config.toml
encoder_activation = "silu"
encoder_shared_expert = false
encoder_conv_stem = true
encoder_width = 384
fusion = "prefix"
fusion_encoder_activation = "gelu"
fusion_encoder_mlp_ratio = 4
muon_scale = "match_rms_adamw"
learning_rate = 0.0035
orthogonalizer = "newton_schulz_5"
batch_size = 256
Rows from block 3 of the image encoder of a small image-text matching model, named by matrix and row number. Rows with one number within an expert belong to one neuron, the router's apart. Each number is 500 + 50 x the weight over its row's rms, rounded and kept within 0 to 999. All counts start at 0. Numbers have three digits each. After the name is the row's rms in percent of the matrix's.
After each expert's rows are labels from the 100 images, of 14848, where the router gives the expert most weight on average: "responds to" is what is common among them. Only what is clearly more common there than usual is listed. The data: rendered scenes of toy objects such as cars, trees, mugs and chairs. In brackets: how many of the 100.
# router: slot weights (encoder.blocks.3.mlp.router.weight, 32x384, trained with AdamW), inputs 0-127
# up: expert up (encoder.blocks.3.mlp.up, 16x192x384), inputs 0-127
# down: expert down (encoder.blocks.3.mlp.down, 16x384x192, transposed), outputs 0-127

# expert 0
router.0 127:415484491534559538576556496540454569512474547494511558471420489412530471523532503435486382484510439505500531582532480541523525556481541481518485485461549580528527500525529436483514387474485491523592462463569528474491542514486492542426447421486447508430489451515549546483567483558514500401449448467555486511434548537521490525416572530383487402415511531431501418529466483526553533542459
router.1 097:521592460482415494503516579514444506462515575562441502495487484547393460504599485588509465441415470532499468470582485581426458550482475543485511432507547451428479451516408415490477534512595485496475438519381534591475392515571480580597452534649473403454654473562433462532537467500535488514471585549385503495444497495501476501566534369395502453529475405567523573492440523477511372489446
up.0 037:428436558546530478509436626512478441604517523543544536450529522557490498510552532501393459376558525427459582448530473574384488516493608536449410494437556571416481421436517449548510526470453508496505434474397504477606482456500525554458591486477526528493530536534507497622468465483554484530520542432502579451592521454588538560440435600473524490410464457451527471512469518450511472564518
down.0 037:542466527515450461484435481560559602485513427472471517514549419540484512500481493638547483553505612518481479532496468511528512394591519457570496489493541404467518441408456446433536445505614490549486488439500563465510466510412478525530569518456545516487585483505501540468484498515426546502532466555542527504464504626474454556532549462488476508483450502508526515513453470473480554572436
up.1 105:539561490529447473480508498519523457441470546519560480458527416538458551556540486546470443497506472463505501492474393509516515539574505571477453481505634554414432460493471483455595613581524403440512412485508516533441463536544571468518499420552474428449536453521486467493499465467520475572491501504419471465437556483535550522551535477438451554542469565529575440432513464445512457388577
down.1 107:523451558567466488540490537563492476482541503511493498461466651517594449604443548453421478477462561485578463507561518517525529460468480555492503519431432518583552498499474405529523479576407566404500472472539448538495537425500554495544446510548543496458535536481460536482503473494458537512444476464461457511515483476528482449460523534471555456541557501542564508555459515478571504573529
up.2 113:458539498500473605515479448480551547513546465538454482495535514575568437541491462515455531452484444547639427538485507488434548584433569551489496499548493484516488444543521488436506437481484506516588553453529442513514439461482492449521458471501478497474522520413489438413536507520435500584511516551536473551509521492572468468365429527534560530536440363536478480509503559510490520490423
down.2 117:565574524505530538519616437503490476475619532455487523498540507521482445455514545514649614558420472525458564486480475478552454487587476512457479542602497484515492516565500559491511497617522434543568561553479483427580463535428434439486439511433541560508474420452463474547395468469536546435553584421458504519523426490490522506493431471441501488475602512462442546531556534489439540513511
responds to: ladder (76); count: three (74); purple object (37); largest object: ladder (26)

# expert 6
router.12 110:473483413493459548502597459500433493440519464518515560459475542581490557543407592422484543508367465519519535477457477618538521542453477510467423569451483512446498547473446496440427461518399507497522544502535471518451440547568446535581490574491483383538541612450456535468537544439484489539556421544492516515504478377442492485522453463481479481493429475486390504477483510461529420533584
router.13 054:469562514449490455439572522576535523446572492533488488486390514590519505581457529491448517451473562570501482469472443476479455524436521516544500600541424445496611604476429574493452603488546485545534551489494519536530447526468477507478498524567460489547544530383442507426525538539422562523496423528518503514617492489457557553432504381556476484519492498601496504554585466434535485536517
up.0 129:506501533537497476618474526456477520497510569524478558530472461476537487454541516539520496485468437421527590513500555591526443508561413506444371513566484468497469501557473449537364485530440599395502423481527574513428410529553486587518452513591648471478448450547572528536533455576506533561497440409493521532477518504483490555488504411488495516476513563517478450521548490517486483541509
down.0 126:632505522484509465514551503562480595490486434526489523578582508528485541539430514606502511592467494466493412479480550540497490523448460524558493522580475464498362540399567557473508460534469544434542512494483565542494496466545521526475518404511446428400468474452528379564553531536491476602435505522491494467506575525491501507540515509491528540542562413517508544509564575470467408503500
up.1 066:536543530464500465505582492597551506436517526507574491552441549510517474424505481545481438475455475545491540475510522476420527573432507579496565502474483507530456478629526528569514460472472511458480541425462500456533499503493456527468535375445480508473536527520498564435474517514508529578558533525551468535531501503497543549410477570611452524462586427504522441529444546535489437567505
down.1 060:441515529437489549486411531506414563479588500576478414544508469577442466547461449620554519523451469514469477432528410541512462349550507460540484497531527421426477461387560507523595510457499517577498508545545457529518530492420549474460551560525560507419434484561494529532416476515548509471434560559524542480357370587462411527418495515420425490617429491562470494498540490463479497535505
up.2 110:477567497544516427552457385564461566477518511439517558428574459544479545546434459478488379549441472534540588468474453513553525454530491462521542446527483497617507526438437524524484552482429452407528485539456512464544556566578451530533403557523479576484454498534547442505494485564472456464429461490537430447624432426573579561492462458486483484533581493524420416432396427406613473575527
down.2 104:527519572529551480372502600539529451532567446476541431526509467517525375430562530609541506517552571467388541456462548456519461426514474473541528497506525553513584571498513512498546507529492477453444491391423468495463452517525481504436468528498524569484503464521550459594505491595433496409456557491452455498494491410501476414508469569519621492510511486529563419544462504479454524438495
responds to: white object (39); lamp (34); tree (29); table (29)

# expert 12
router.24 125:508445532436433504434455591446418480527424383521477498563403483548489531519557486486392432567544523411447490536557586444540533573517573465445505482466557527486435438490558490483526554556538568528538519558542493573476536492501582568406604461514470530462400514465545514563475577577505529574549490484549463533535571451529411599621553536569502460521387580461462507515536432561514409484555
router.25 056:492484459541484468477429604436490523495536518453455513460414513665531507494520496487482465511440454494427461435525535460479561548534504461522510520418556515516403535530483407416505481469530553582490500525525449564486559504478485563478539466549556478415398531501531525518510522507469537613536444540469472478472533561543488539531595446562613503487436490503488565563510411519490497473464
up.0 048:528554496466476579470483490535532536501565510446511521424540553509505474502537433657507489510418467550407597527479498437506490468545580491386424529531426472485582433572451415558418533499601482452452500536382487436552494486581492430580464507506488445427502536597482442522604481501458477473583546549472577524513531423498518494484544501536452552506500436459504536491451526421408496495557
down.0 050:440435516454440581537426493562486495464524492540589552526564597442430436486498513502406536510447427470491552587591555568483502552609502538563563465479512503498382429446580545429508485460434529519487425516521531505530438478442553472558507505550593403484494474565481492475492515539489499468480493525504503507504518603507449442499497485455500494499569501472540547436524543527518486440498
up.1 084:461453528455535498502431591521508498430442524470553483401536505532488440461483497520526560506585467551481494348482615475460508516463428501564549535561529554564457545554403503526526487479524467588497514458580500477422574497477504441512405370459519491523474476432476485522495548527488514444443496555527542401454480470571563477564474556493562524498537535527526590556493530501584519533467
down.1 095:458475535589465447410613448513476545488518521438475461501507385518427497516496480465561489470430536539537548584450486513523562450479428471446394475611428521499603479555469490483477455512563454412484414493492431508571534577562520439573530496518482496450543451529517485528510487525532496510464473553507400529631428477490459529498542476466474514529501557498424465488595599524550509624462
up.2 048:492530464500558423486474475420489422569594406549419513501431502499421503478461514428522460582469540499507453475442431438437415408498455621490445566450462527474488500503549454426526437490570490516489465444495653640511499431444501429470463402479476601535569545524607512518559465461577490509492502435500467439456510499512569469558521479412435541505542478555526500455476472543466585488532
down.2 051:490580495501477528519531503562521499523486531436575538422597497520481517551459429466526614445429422488453579454535529494508531479483424492550557426645489556514435573522475503534467447464455506478473599516530420522575532461600536450481512494533467568533470478581482488429538473543446397611401459476599528507564561459543561519521451448551471571480537571485485559526591604452502558535388
responds to: green object (58); pine (54); teal object (50); largest object: pine (41)

# expert 13
router.26 083:444498414520560520465493569469501532482520584558505575473481496588490481485396541434554467418520432610442559353473495519370565500428505578470572501467432504516478583514426514504442505522443487529499601457494491463499472631438505479534440555574444510592522500516409477522506470440496462582561490554570513531456475509463530436537455452512574585452420439531508457512490490522456506453396
router.27 069:501441470567489499557506550515463561560590501488431485538608536520475455451444486513528475528457547476444560459494515417496526509560628546469461440541535499583466516435479455531541553520579512470392538487491468416518585547449531421544487514471448531548468565540534475457506479552437459562487629455489509367476501470545444491542511424485527531498466527547476547534475521550366536563531
up.0 092:543456413524441543494485489467593490546447455505599438536407526466525485433413503504489426481435553621485459476528459526571452457495532489552587479543418482474556371474493503489474597576672453488510531507541454458452475434483547472483512564548475464557564474342522546552539491489490571559541470497508459450455485540491436487556513641482463483527511522476507601537446480474563479617480
down.0 100:539486609512559497496466526445519501413536393488577460485512556608586492497486570370422488517512435483540499480490468502590578515510449460489550436510451492507448512576490529558607358476510424444511476483458458447542484445463459490555521559517516494471473448433442570467504549546464504396553500583548412542493462562481616485508470443475519542411536583577554515520547515529526543497484
up.1 101:548530491488550476537491578528436617458501546450521508554495505561414553555573498580551440505524553500459506503499479524469449454456579517582514464472460523555431484522609525500473472531566516551450517540524605365558557483492513559448470501507477455531541450525497480476437497459468523488487465583550524446410475474571508528464581400419482456468524486545528507520531514484537559494507
down.1 093:514523464575446552493569506553496541402523552597501469535493462493463454499535436573477543476509533476438474509560480549494479486455541465478473473428562556497525499447527430403506584569471449509389485547517471569523460467449495580465520475533555484429494566501514415562501427473464426484479547453450403558491599455499401534473478486510516523435490465543460506473450388470503491543372
up.2 080:504517515461553473442513523498529489629583427460524505502432425533579578451484522550464546482465466530578435489472474506457541460543385489507600442579568509590542441529433455446535483511537502604474502495424565357557524461530521526435562436489538500496473590549538638489484471396532552485416472472526587494572552527552385498446562499477522554399479505452481490563453557502536493528593
down.2 088:537416438485612524589442611445562440462461521416501487488484462509512534512574508544497489497490513508442453540522575495440545507481521539467549573508576459560387467457534501507487565425495552533580515517430437439448536500586505492559474449493472562542454463521422564496447499455468593561428507498504531427520380501568569506534557439569493548508543515420511566574555496455453486417525
responds to: pink object (52); purple object (36); its colour: pink (35); lamp (25)

# expert 3
router.6 061:481530509498455405535455442515455483549592524441545439484547442534445498533468494529567523534516492443453558503479454436466455530435590543520482600543470414508450546524569402449326531426514517481446559468490521465526481566511557548518485512601528493498457500494492554447461521475473467544495598501478410476539561651563509461521574422516596562436483485458520519562428454580482546546514
router.7 178:488454558438467530469552358470502475527498525412556556538509545535421536440405547548445510508473515490449500460435505418544484456471524511426472591479454498526583480478509438530530454503456545519500547413494440505495473568516470509559446580437543531557437538530567560448533531529499485597529568552466465540507479539633458501553503495509522523435461493474492460599428470576571569475528
up.0 101:442516469472462560478615584495600488425567541596558477447496546418498456540557452520492476529504497490562341436484481635503588512529537522585518458547492553525541465546516569584514495531475543429434469387525423445493434554535479572537514523501564476576454516488505463383572484570480495454434425481509519471541439527601484394431405511491522529491531482516442432602539515425387533450528
down.0 099:501510536535524517403443558479443417400497486524508421536524532603533434452516506503485541478449501563531455516427577502559426409482533401440447544421537515531402565608506462502536513518446504508449513499404585429570531448523431540502562507449492478460524500523509419485492596605463590438430447498531516640445417488487473564492502509483487587480432589616449453488509476469442480521472
up.1 096:513501469494544469469481581491563429414476509514534529532458531548440624429460513487513514479562507499548524554523441445433517523494547541513432487585489569497536491539609443487514531553515492489486481479496519460531463533504547493488423457512502516386522524556466415516471507449518555429483473474490455511511540567539489393439578471481425480477478520481502445544478577462600521450533
down.1 107:481527446474523444459520496599433509462621529506498545527488519474451491522453498464438538451472502470534527522490538527492500601531453498488467454489514537525477547503464604518563496537480437458516581536529516445496451460488519567444450481543525590485494588512503550441468483425611544431447529454514587414501458460490467490517477559485495548476484505452477507570492516561480491528533
up.2 097:443483455560500592502468488544563604574511517507582449522485523455449423492548489551493548521513453497440580442521594552463449517571468359459559455522464503546371436516504417593565493493543533540572500538544572582550522539464548441442519514538446463515604466441536496437522465460532494511378450508473455494421474467419408465469434462460525502462539634517465512542477482528491522548477
down.2 101:396454446560547631500476479537523482428448459520621554574518499532489491462466468460463581513525508397454492492581494520517423583534431416435463535528469435571370534511563468455590480455477509509531493542521532583552504526445604517519435488494554429495567505467550497579536456485507516600499537459497403539571493468528441447553521550499496557545538542479357463441506503411495529659574
responds to: count: one (100)

# expert 2
router.4 135:549424479525485523564473587481517494568587567562484537462535485425430422455464487562444442457456526386564528432473573580384506508481560380512574444516577522469449505498491556361444449442477452527571471535445560521488473530510558560562465545505586475530494514555572574506518543479514465541502532400500501451448401603505512509489493539506540578461566453513592455400455475541476492504480
router.5 045:526511545526490477493478522494623485554596483522510540420582499517470520479488547572533503461454610505458459432447511455466576519465555567601399638518503507595497499453475487466526490575495470474436536568540534522587506540458514459548563551526588503469529586548507521484439455500507550574472472509584506520459429553463585488561543360472573524433459509527530533500612525498459495459478
up.0 101:519501498506519548472476481541508604415473447471466460506548523417514511511492465520496520511577461543541525562507496502492517466511345430479473474542428500560511548538514435459575484516446454491511508514575455446468461464622500533606516522407489485553495482544569448375506496399443471417462412511467466579480588460487450504411496512501521523456458487521487474507491511474595536497540
down.0 089:566399413526603428384504423496418465501515450488414446495458551503478513509509414459480516483517459486538569486520543468557463469571495498440529467571462536380527505430443577477520468468517573421525473461494492492438550619580512422481485414520582517427432485518539478560365452535499584430499437487476480525502507478515460495450423474431485509507528437497543497535460567492583509502438
up.1 048:563455527488472493490502567528514527554531479331457523495467430500429453556629490476503463530520564506531493554489486516479459457534511529538522455472527476503486463536535571492409614465534442478561537408492578406518533523459499504434468470508492462550570444527519540564477455477496462417535551518537580437610454516579465546586464553429444502492568463482482418462575504491487484466475
down.1 048:401448539591442428505504496524504508562567500552495531440597576514463459511432453453464504530498547489471461434515479518430506528412524472503544549506555541532470516518522415507525459532525592543420376443553505467567568575514472458567455528432483497484584526538585565444538461480498530392427482454499487401515467512480535459409429451512533488496514547539522557565516522542618560426452
up.2 056:484522483560508491415462489529516542471595436463612535471567424594522473481604528535518473513543485548499410488398491504501558522454567435496568488507551545526427606411469472454558464539544557413477385551498570513476555448586464576502430546549476421506547441518476413550546470439563464565438541464463460469457461480482451513515453465441506370534433569497463467439435467499581465549556
down.2 061:474550498496511385438502434445528555489510520591513506464496543521500573481453439374493505595444525497576637451562557531512526552530428496486543493518446453555542452509564484482455519531474446512533577474542548576442483467521543456572464536609558518518490491523447511523576478475458546530573536560544554470592526596491616581604476441448500553430460508494514552548460445425563514547466
responds to: black object (41); hammer (32)

# expert 14
router.28 105:440525491513494525507510494580557520512506520547494530551449596592468377464517601514544502530471417603525440421444403534477416483420427502535487482571588455515580429496445556515498578560537472547537444444501429446440419572450472459555567420577460505546460520430541596547543437401562494475532598495537475473551524519406549448522466586507477450491462531474486497496666477443590581488430
router.29 063:534519551532460437541500476555513411497505477555540549588488508526489423471480501466491477465437500654417448485513451425540493522486463515530430497434503451545496460545480519519453585585516555529518528505379519392504473481472393365435475445515600515479506456522483537427517471480494464546531579473463529433429521557506544403573527447497501533490534459564511486522540493417457522454427
up.0 069:450477491485501544442437516526465527568517539537586440517543478490491477480493440480488455522454546554557390537485539405483537513516509495426546438510558538487499465493516494523420523516611514517449511539441421572509439474521579445477579447454479467535539487531479539518498570529556533475480511543456413491531480437440495506410505615487559528516505390489499624555462595510451405538453
down.0 068:486498444566566426470453522471537456492514457525422463491616457502518516559499420557479503474403492531546479455528539507443469474509537567557487476536465419508518419569429503463541545572468626483436511463483502496479485462456518437513507556567525466570483572491447542550510396477431327520527505505477472539503589492465518577513480488466386548578489534368586538558522528498518533491555
up.1 081:512471451447491535447487490508491431480531501463479469411438487548528540527445523516453596443482550540535529501563436490447515549517548522551446469523478510541457517574432407435470533607602518520449552518481592544437455511550587526494480433490536393513417573561451494524542546447512489603512549537566588518492517503500560466547552477562500518528449533539469603471461629511567508586489
down.1 084:501518570541438472492525485515487458533575570419533599494577558589488505460439476574526514533476539481599499458396489421501507415518446498426453470510524482599516532460470552509547479563498527546533469526409425487524558547444429471482497547491488567588451441419577520493433520463478530640584534419487429484468505518526472534450536507511452451457557445434521493508477598372574491531459
up.2 152:490576488617499426533603492523470510470494520566496424539560534460530483525531496543462491469462492462455490533539435511480458525515524512474527441420517584496426488536493502606536559464429470490437407548505509502515500459481408515489511492445577411434525465551486500467551485494536425542460579386501584472456578497502492559391485585414511480458505537462487419505353474486402558485390
down.2 160:599538447434477505521466462473464501506555561516499536486525535503488476482412498561540383440515545469500542527434474545482510444452619454443489446530454480514455544576514530476576456434507470543508534479498562496496508468558479546511502416503498555500528543543528540453525519511561476463494552523476440590458376563424617486485450491531514414548476366519521379507439426427541517469422
responds to: purple object (47); mushroom (36); duck (32); its colour: purple (26)

# expert 1
router.2 141:495517556497494366556512571451530527546564508543575457460497525547517414466552556544513381520437458552551437502465522504417440477488408410563547478521563531505470527450502528548338487473498488527500469482544528495530478476420476518505530480571581481422529556444482443565583406445494555489432490489532610490558477568528598406542490539510577468498550457537507439549524521443499380450396
router.3 057:445473514463588522449513491479516476465509510473543489456533455569465455555521557527468492479460490466445457482544602360458478451535534525505514575432512572508423444467434484486470572555526516543426553558457519489634604507554505441488449491458585507509423485436393470551521476462518629586408468524510584511427461488568524524465537610401493432505434528539474516544573441490397512519489
up.0 059:468528525498468395544516542524424539578566513395403506415445416496556441584489489481492480378563486482511445531535500525479557461489616592463492479477424553568501556494503374482483424490511394461521506423516533482490533470374510513448399487471516466523509574387528566429460496488518511507496500441562491438444488557539563640559484454484543484447533568534521558537485589605444608560450
down.0 060:532526508492474549506504458514499505528616509566528483457501532479476431510535550520466540565538477437564526512481380544470513548368387524573553495518485526538526535433524488569563530512509548522447398530586481502428466447517524503514530559525574496577547480486394530521518537540507575492486514570535426538536576494422539526635425553482537502517438540509438550508526496519610457550630
up.1 148:485475412457491482472475519549527442512487455480612492532537485578501576538499376481461503493488527453523442493507536491422528461576490492575558492503424448519487539374557551495356485453435559572552509564569457566515616461517481454531534344468466478463480480558444457523510572486576462557489475529519487502473514529568352455474515542519535495502499455466587510455459406489464501500549
down.1 135:429465426466542492428492524435545532399453438471445485484483505386536373498532474462539463548541473583495548489442487472528556599525521620460516488481485522523569507382455512522545487492463501508563532580468464460507484446566571486464556461448486508585501393446440533502496489549454574420448470471475525543463576428485399473557500533575500475567482469558436567508551448431549547482594
up.2 044:478431535483505466487463556498534520435471569485453545540454555516472428465507562534486559479446464438388462487498462568526545524462439477461518506551484579551527520521482470445483575545470486387511560455361542540453606501496483420502550497467441481488542502572421441554520531515581431583536440521498488425545535488431500517584471558456421410481528484546543482493554587506535455560563
down.2 048:536424554569489505480424602482479528528453440539516437509477420474523440427538401526448584515459514509477523486428530480539481392457497508578495534560580491480481497423469501402467542512560426572429534587409473461514505388440475434578433546513537438563502422576462464544471496481525488470559505446567518504417481538475530496494482440462555549507441516439534521430381472518479426505462
responds to: trophy (88); largest object: trophy (56); blue object (35); its colour: blue (28)

# expert 5
router.10 162:490510544450551458502575529419560432572490565441616508487401424548551477503445495445514563572478533507484403462518565408467537518528451488448570604453494457539468588360466525596552443504561486578601523479424589534502581486482561520563467453563531515463497425462400487509415486508518560507541534456464516493515434499586461469477481526512503506479537541421527428433424442516511377498551
router.11 082:548509519513444496487497530589472517529446502531539519467448458494522525553515481503524463461442503569592561519515453573452502534497456611539459479557497442415558482581509462475386465581479471433463428526515652581507508452524451459552439425592447460465538562491564454465514470534508493506445488549494502512590559463496539525429564528493490498465537571531502450507601612541483466605445
up.0 111:521484490455503545565527546424486524409458374553547557546481463476490505482502442530461564442522513533509477532490485530491567439511538403506501454542490469483483405499566477521498430463519539480543631492470482539589559517545548498541521352510505508531507547445493516481545513520542528480482509535507539446518508497558500471518419575509562603462480457525494528558472536535558499473490
down.0 106:443474517537566597527427489472559477575596550484502511489516473546453445504508445576446519441616475533471551506512479420519421427541545523620405497545597542523532445528488409573640511528491467496494476525475376540572539524437537472559602553466433530417445477472550538501523550452469445474528519519459429577451544576509521571519486495459486467544466467552506506583453424490517422507539
up.1 035:579493502493518512602468488513361538596486564492470499584513512440599439500436505436506479563531524497416421544463483431529491532473568477440399505560479552555543407569556496459388555499504552476433562444525486504500487519501529452457441458447474544565589588429516541515564496537465494581491559494486486433496515504491498503568510442517523490469613575592401478380456517443523557497516
down.1 035:490524518473480631561461469461537554548540496526489498545502485519456502438510575586538412458467537594475411415528408477461503456525521449539487472507612492454512325416494598451468527435507563445554533488435619518505512614536457496483507533425508447541479488447517468427487453570472555423428540575466610496524518522491428521525522488534463499476406428542513461558466574552436537549522
up.2 110:510422514564495426426424528565530491466511498512482466479477537539485485521597491533518554500496495516447520531518472447526473516600423570462483616438421501508482317551532492452586522558547471472523504465576424517492488451510546585501527481474478570533480454602526490455506481465489513473395567477524482475484580505460389517536463373482504479491569528466500516444368445371592504427439
down.2 111:466529519457537562566472539539492547545541474476626503542511578496492535507410592382523534489341612524461464482514566486471462457538439451514445547502443463561495470482506496571488492487590471474520527487515507506499458531546493538497515546561476528583562513406465500388506412610523457465421505515472517479567537463585490468483534495603464546520475492473532477613491461557551502556471
responds to: count: three (75)

# expert 15
router.30 170:463366512505541606484439543548447567413492506554380452525493520479483564542536451489551528520513570428489529529532526410445462556452592400542430555526538547486499529597583500534510487485420483530477468511559506532536450526566481525474491525468420572455498491474413507542543448556445484468470443571491383544406541450500484512385570529512465432530475538430481559478428505531471514499489
router.31 073:459545489542503467440532470481465582438482497543553460496538557600493513509460578473448537494426415497525400453510454579434511577470375559544528467445552447525395443512470553410473589532486474526476455426405545516513443458499522531589548552525506434538549521519449456524609503463524495433472410515528589501507544501454463630491540509473472440470406438526475524473529514436534479426484
up.0 108:487498560503505467517575447402490481448470530489551453436482459391509531518416496480485560534480462523535485529481528490543541530540475538396435439458506450483595473441525549506569469468527447488437469603473551491520503388591504479535494653472528453514524588593479489484526508537431433509468452531523470505541415446505520410512440498446491547557547490567546502434493570437398494464485
down.0 116:478491518449413517519453520452546522413474433552435460550453461409437499480577549522549493504518550499492491495554466505436442476512460508404465570511529434541554459483408516599575526448526534468527491427496405436563505554452466487554557467418447494508507493494453515372417628535458477526503519485449421459536369587520477480427565409530434504588439421471456589478530435503484630571549
up.1 118:499527537494492522395411459557523538494494513505571449467488439501488400508527534522571523523490505449507470457498491522472394487451459465537499507513519553483446498613491553623443542506472511551443468451464425451527610505515507437529561385470500512480551480577493537544444553490538528398494516558528522450460451495592477535482518578403442531484586516583518499513515483463470542576524
down.1 110:506449436580516520487579439525463435491555460520521525502479441492522518523490548527596551539629365494413524462639624487530505489412548495432577463467433461551518556456455541440515491541569444560529505531479502580554429515484424476447444522513481496432500476455506479502497440439438446531574536572470515568472582441509460498580476420564520521506464562484522487516475519503508532459493
up.2 109:489499517471494492540613542488529493559508548521515500472483460518546431469507476489479455530440529471486385578508525509426528463531516548404462556528570490541512469537513526544490494491553474503502468505497427446483470474459457567378574544591461466511539529388475503473512530499509503584534517587513588454432497523463568549581535361526560590558525427582459447575461446523401556501492
down.2 112:444549493453519505395428536573494463517393495526476539460567511613506465596500538508546564529497475474572612572526493604591393498557466446510522536484431512449536475490475517530509473474500465480462489455560457512416441434557433588528503619488461474501527452462490347589484495475480493554411432601534525533567483512475527345437481567484517477557523493497469467418455527474457469556529
responds to: count: three (81); pine (52); yellow object (36); largest object: pine (33)

# expert 7
router.14 183:498445489470519514482571457484521440496510549492435591489495488498532523504525519472491502526598480459461415509540529525462551536405470447514462554496581551453497547412457513545603444516461471592519446515543503481435421463499530598517506579448554486448445459465481548530522446421508457448491459444522514528450456456413547558481424550520504421569469575466530546438452436511561508330536
router.15 062:386429500569593498428501547505555630478465486520459457575511497518514585579441538437523517497587578477590526459471484513514508576495531607565453490503485493591468552543523552438506479550421493507435529421508547451541496498470462431428555427465449556426461485524521522496446424506504471420545480560483436441466495441442581507540554463524499485436492460547574452466531555542485537546515
up.0 115:474432516443480421521479470541445456505488507547485511484535449524512565527427525482443504539528487490496436448462519458496459504517470447488487443482363409444442515504555543533505491550546529510454497558485414579535499470551552651457392519566444578515533564438397421519452511470461491576475449465504518450596543535401587513542537527482530550541506510596515590454492571485410478485570
down.0 115:539499505435585514515595538500555502486536456593601497547511453517539502444500495487464433534451441547455512504464445445497585460514584506372516502497597530536541542477534407548429570477511581515497530452475567449487448592466512428389599531532559502438478439457483451611505527503525478482597575407485469527476461499582461508530494513531489457453402600434449463567496418517525486598471
up.1 118:527517475565482534434489457467554475409509548625462479477510480420517449552485538474523451509428466520553519458531529523458494553488499619491571512520470488401564545594470518514471413441524511478443483498475538491468564509470534517566395447446497439402505527451473493433486514488469419453537496553496506500430514469520451473512567473479517570516633483531489516502486558495569529540482
down.1 103:519585562538485399420467435514432420491543543445541531488475498529545432436461469429452516482415495396592592519500533487541567466581446538535492536488551565518514486514568465468513545478477420607522526490584547518485476523537457467505462497487558514527569394418474491422500452613496452428467444552471545590494435510525417481566496470476524528508469514478503516652417479446502541412438
up.2 105:476462517579579533492541552485571527454519498463417521434538557588455486456521464543541514464585448403442552468544451539466481451451575537558477505521444528584503441554532487566503468536519481525440479546431482518547485521434497437539580506497533507493518505567522449507453508448486536427541558476528489505455530516433571475403564444527470609556469419532505496492541515424458449444522
down.2 111:492459528428477462404484569543548559504486475501443562529441414438503502471504506418560538516420438494557541448424458501556501493523457438518533496451509521500522533527446439468589535512438495434564543464517567521549476503474458527515548532515503458463446536477468450438500462502557439506456540463524588492509668522514396392461434489515413475510473527454412446561459525484501503535589
responds to: count: three (100); pink object (36); table (27)